A small sound classifier, trained from scratch: norm rmsnorm.
Rows from block 2 of a small sound classifier, named by matrix and row number. Rows with one number belong to one neuron. Each number is 500 + 40 x the weight over its row's rms, rounded and kept within 0 to 999. All counts start at 0. Numbers have three digits each.
After each neuron's rows are labels from the 100 clips, of 14976, where the neuron reaches its highest value: "top examples" is what is common among them. Only what is clearly more common there than usual is listed. The data: notes from a synthesiser with random patches.
# fc1: second MLP up (model.blocks.2.mlp.fc1.weight, 768x192), inputs 48-95
# fc2: second MLP down (model.blocks.2.mlp.fc2.weight, 192x768, transposed), outputs 48-95

fc1.335:479511397440552412460504539487508501539482464542458465514533524445503542509512504542558520550495481441537472497567516500522499466515534551493475
fc2.335:535497489481444585573573466461559421450539498510483471464480479506497564534464459458514458485498479534537485561487474465493473565486517476522572
top examples: pitch class: G

fc1.724:453556525467476467518468449481499481515473446432483481464468519469470514454476510557501435525467437468444498461516430536498466508458465460432497
fc2.724:471485570598537568497495501479514506465449537514505521526522466491473531459541451501463505450565521531508483507432584407575562481565512468550504
top examples: pitch class: F#; pitch class: G#

fc1.276:439524503514469467474415512514472508533463511492458469524590522503471556498495499485510509548532542528519457433530504535545469491512513448483506
fc2.276:480521496510574500592418514483478489462452485542434474523529451484515513435566427518516576456477497489524406492463556470464536515536511477488486
top examples: pitch class: A

fc1.116:442483471405503493511485485493511479480486467394479451456473461445503448464483538538491469463479451474526471499527471502471522462403496473442467
fc2.116:514482570567473564594518510484474484536484559522492544528485533502526497495547486442458519473523498530427466440432522474518560527541487472525445
top examples: pitch class: F#

fc1.409:439556495417457483490454479491497520497466424446454464433472507455472513482482515565515451517474438492449528497495445515468469495446473501446491
fc2.409:473452568558500545512498493488515479453469526508506522539540434489493491438568461502435503452541459537428465518438598384534521493533438427530497
top examples: pitch class: G#

fc1.381:495563461443492501481480494485495531506559476476448421464480548437458568510511493541534465538429506458457467478535454545519514463497498493484500
fc2.381:479493488433497498455490472483501522506472423446491451463498554448550515451510534536542446499449442478378556555553492538518412450435470492406467
top examples: pitch class: G#

fc1.460:393488446471533499453463544539503486506468449428448493451491478476454482509508507575526506542503505456528518525512553513548455432499604488471498
fc2.460:512481514567462542595474488500567494509445574618522502496610504589459532454514411503554484553536505567415464529495533443465510515509551473526526
top examples: pitch class: A

fc1.197:464616506435503487531496447440479533525542464458456416466486563471426541481491484521530468527474441458458499525497452534492506474501503456468487
fc2.197:483540440462481483440471508463517522506504450462449424477511496464473494499530492508533446488460469507431540544512506450503464457436515480453503
top examples: pitch class: G#

fc1.323:508537505483454470482495491552475464499535494482456475434442507489399573529491470493556434537458506444480592528511463523463395501485522496514551
fc2.323:479504434520506481494455519591467459445517521443421462488470347476473453513503459518539499469448509422568484514529563451429507522486549559404431
top examples: pitch class: D#; narrow pulse

fc1.342:486484458499532410437450537515515562522526526518522433439491492501508520468525484515534452517533513493467517435567567473503501440499495517472432
fc2.342:500503543559506530580515432527504478497475537500498590584497539516494432499549515468494493462511537511535549499443428453491522558540455481513462
top examples: pitch class: A#; hard sync

fc1.497:457497385474567436477530545494470498544503495490438454510530516459496503490523509541589523584484478468530492518595536539515523448529567551489468
fc2.497:522466504498452508572618471440546426501524509481455471499463507483498550513488477455511492438452472510508540545455471482503480575471484468523550
top examples: pitch class: G

fc1.518:491554513465468486501466461506508520506498470437496483434492559470435514459499473525475451521484450460445494495507455495487462469472496514431494
fc2.518:521513534543522506513465510441504509480425565494455532500530475460453490447568419510456454426503456482489463519466596408552537499507528449503502
top examples: pitch class: G#

fc1.169:451485462417480484458502510504542482478533404474432474470453494462483496462471489521514451508439473512446476503498511530480517479476510476478499
fc2.169:469485485579525504535540560437464498503437539525446517512494491555506419514532482444475544471470528514514503585484550493503503585491495517480424
top examples: pitch class: G#; pad

fc1.549:444489431451498488470486504546484423462510438414451509433466463446484472465520516593534444506485450454518471502504450526496491500449505494478504
fc2.549:534474505528528579573464520446527474487492559543477515541478461506485487520561533497498546496482551462452469496405530434513513542536531424544517
top examples: pitch class: F#

fc1.568:470565467398509446488494462441470503534551497478433413478446538439428524461498443575513454512430456441459529472555466514504508465531495458493477
fc2.568:487501457459525477425486468464500467504483436484471451495454520447479483424559520570556482464432412492398523537514533518494479454503464422433433
top examples: pitch class: G#

fc1.129:449534485440498429484537501535484450475521434454528452448447487470488474498503580549520472521481463418489509528496475529521522469465511562420541
fc2.129:472493444445542482466485591488485475501508403505449490484550465472483535477498468568548528497449441456544507472506524516533462438478502550454527
top examples: pitch class: A#; hard sync

fc1.292:464535387473552370483516548501476530561473496523455433505513518448505499530486506522578521579501514443557476529593522523519505456494557541491504
fc2.292:523453533492401546557580451415548448467505533500516550516479541484476504529495412453534471491491481500537521573460475491525506505501539478494507
top examples: pitch class: G

fc1.396:384535429501499504447481529552516446490481495436428487436494494473462485463517497537540528530484516438529512504504507521537478454497598465487503
fc2.396:518492520592471516552498520514580494539462570594498546473624524562488501474514445533549501548574547580437464492504568458466487514552526474539543
top examples: pitch class: A

fc1.352:424502446453499452492510497525517432481535392462487475485490510433479515507496534505503453529492436410452460553501526525497525433436509528448552
fc2.352:472478428454519486480461552514505526497450450475436487521575435458482453456518497549558495527474454490525515514518550499530463464454568508486489
top examples: pitch class: A#; hard sync

fc1.502:495570466514460476475435471503469504511527434457499477420499568509430547465509484498539459572513482489448512484568438568527454459521483559446518
fc2.502:485519445440476462426459510447522526506548408480491457433497499514485479500498462517553496523498468494447494509528476482457483466449521554450494
top examples: pitch class: E

fc1.444:479575504430516453490466444423484525544508494479454423467483530426440532477499466503536471534458425442449535511510442510510507493490504501481501
fc2.444:466521464428493495436488499463562505511495462479445430473469477467471508480550494542545443453475450497441550549533521482525431470451525494413517
top examples: pitch class: G#

fc1.705:454522468400478427456445495438481509529493416415456435454500542439494472504521506555513477516455453454496527498544452492483497471488457506438510
fc2.705:487493537517562559457512524495515459413471508478515490542500464421489521448532496473466512401511478516495486522420532453567497494533516382502510
top examples: pitch class: G#

fc1.651:439559497417440482510486439493536509523471434427464462455483530485466508446463529545474435499490436501441524468518450513473458509470459479431491
fc2.651:493507557586497577487470463486516466472467554517504521535524438485465526468567435492426512457511524501488487518407544399584535519563482465529511
top examples: pitch class: F#

fc1.499:430519413500523467481523530513519453494521435457509496451497491441491520471473533533528481545523462440460461529536499477507518457403496538463487
fc2.499:467471425466558474506502575519495532475491462483486489491623423495502463398519485516545527489477446489528501506539555486543499490485558526458444
top examples: pitch class: A#; hard sync

fc1.431:388545459418423487460491478532516457497518442399451475428413535417487478465493542547491438502479463455456532527506456498507470474467488456426503
fc2.431:493483539561574555569507532495507468507422558576489513567530417532503486507574477474500591513488550478476439498426588398543528563539500498556471
top examples: pitch class: F#

fc1.612:402494493455436398430488515570453485500480486477481451460457484531553474456524550490478532539457501487530457479589487508515492471457505565440453
fc2.612:557523567514466496518493449565516586549484538508475476548494501536514488506563471422492444469488522549466479424469489433477493627485475451494459
top examples: pitch class: A#; square

fc1.580:410518463408493445503511519468524500499509462488397478462494482404454487470547455528565442505459471513471442489517501519525527475444574507521525
fc2.580:585474445473536533487531494468506544514526496534444488543485496479534531546487499564554513484462450493463515556500511492458511486493536445537484
top examples: pitch class: B

fc1.374:430508503475490518468468481552508482445494421406466482434465523502448486473515513532508427501503482516461506532495461501483460458446517502488491
fc2.374:496467495494525558629508530510516444473508527464384550570483388450493477554524527479519489460502521428539447525420516443449543536476539453509463
top examples: pitch class: F#

fc1.631:417530493464496478489461480564514434489492442426462499451467512485445508442472507579529462482468460466506520492532471534495457437448502528437506
fc2.631:514540523544513553598473556473502485504481547504476527487496433523488491514542487462431574500515600475538487512453581443520523542540496478520496
top examples: pitch class: F#

fc1.121:394509475500527476431499568465574565487483477477491507473525464508439498498480513534501523541494511471574545488547575546518425452505586526480568
fc2.121:540599527527533558556481512514494469484425491561473511419517525488468526414511457546555534515582503508528433426511561508473487465549528481479502
top examples: pitch class: A; hard sync

fc1.484:434511475454457461512504510509539489479513426463509507457494463454501488517497559567520498523508472427503477523535515504520512408456462511405498
fc2.484:486526499444538502475478494528503529474492476446455477511574408505479488474574467530506477483499502508509490437489529490489480538486588497470481
top examples: pitch class: A#; hard sync

fc1.130:448535451443447463482438479471479514534507468435431427464489570444486466484510487572498448520442461460459498488506479491478502483471482490439499
fc2.130:512467535514567544468514508491543486403478551464504496554540414433485496455528491482471495421501486546476478493411549447549501484520499410505509
top examples: pitch class: G#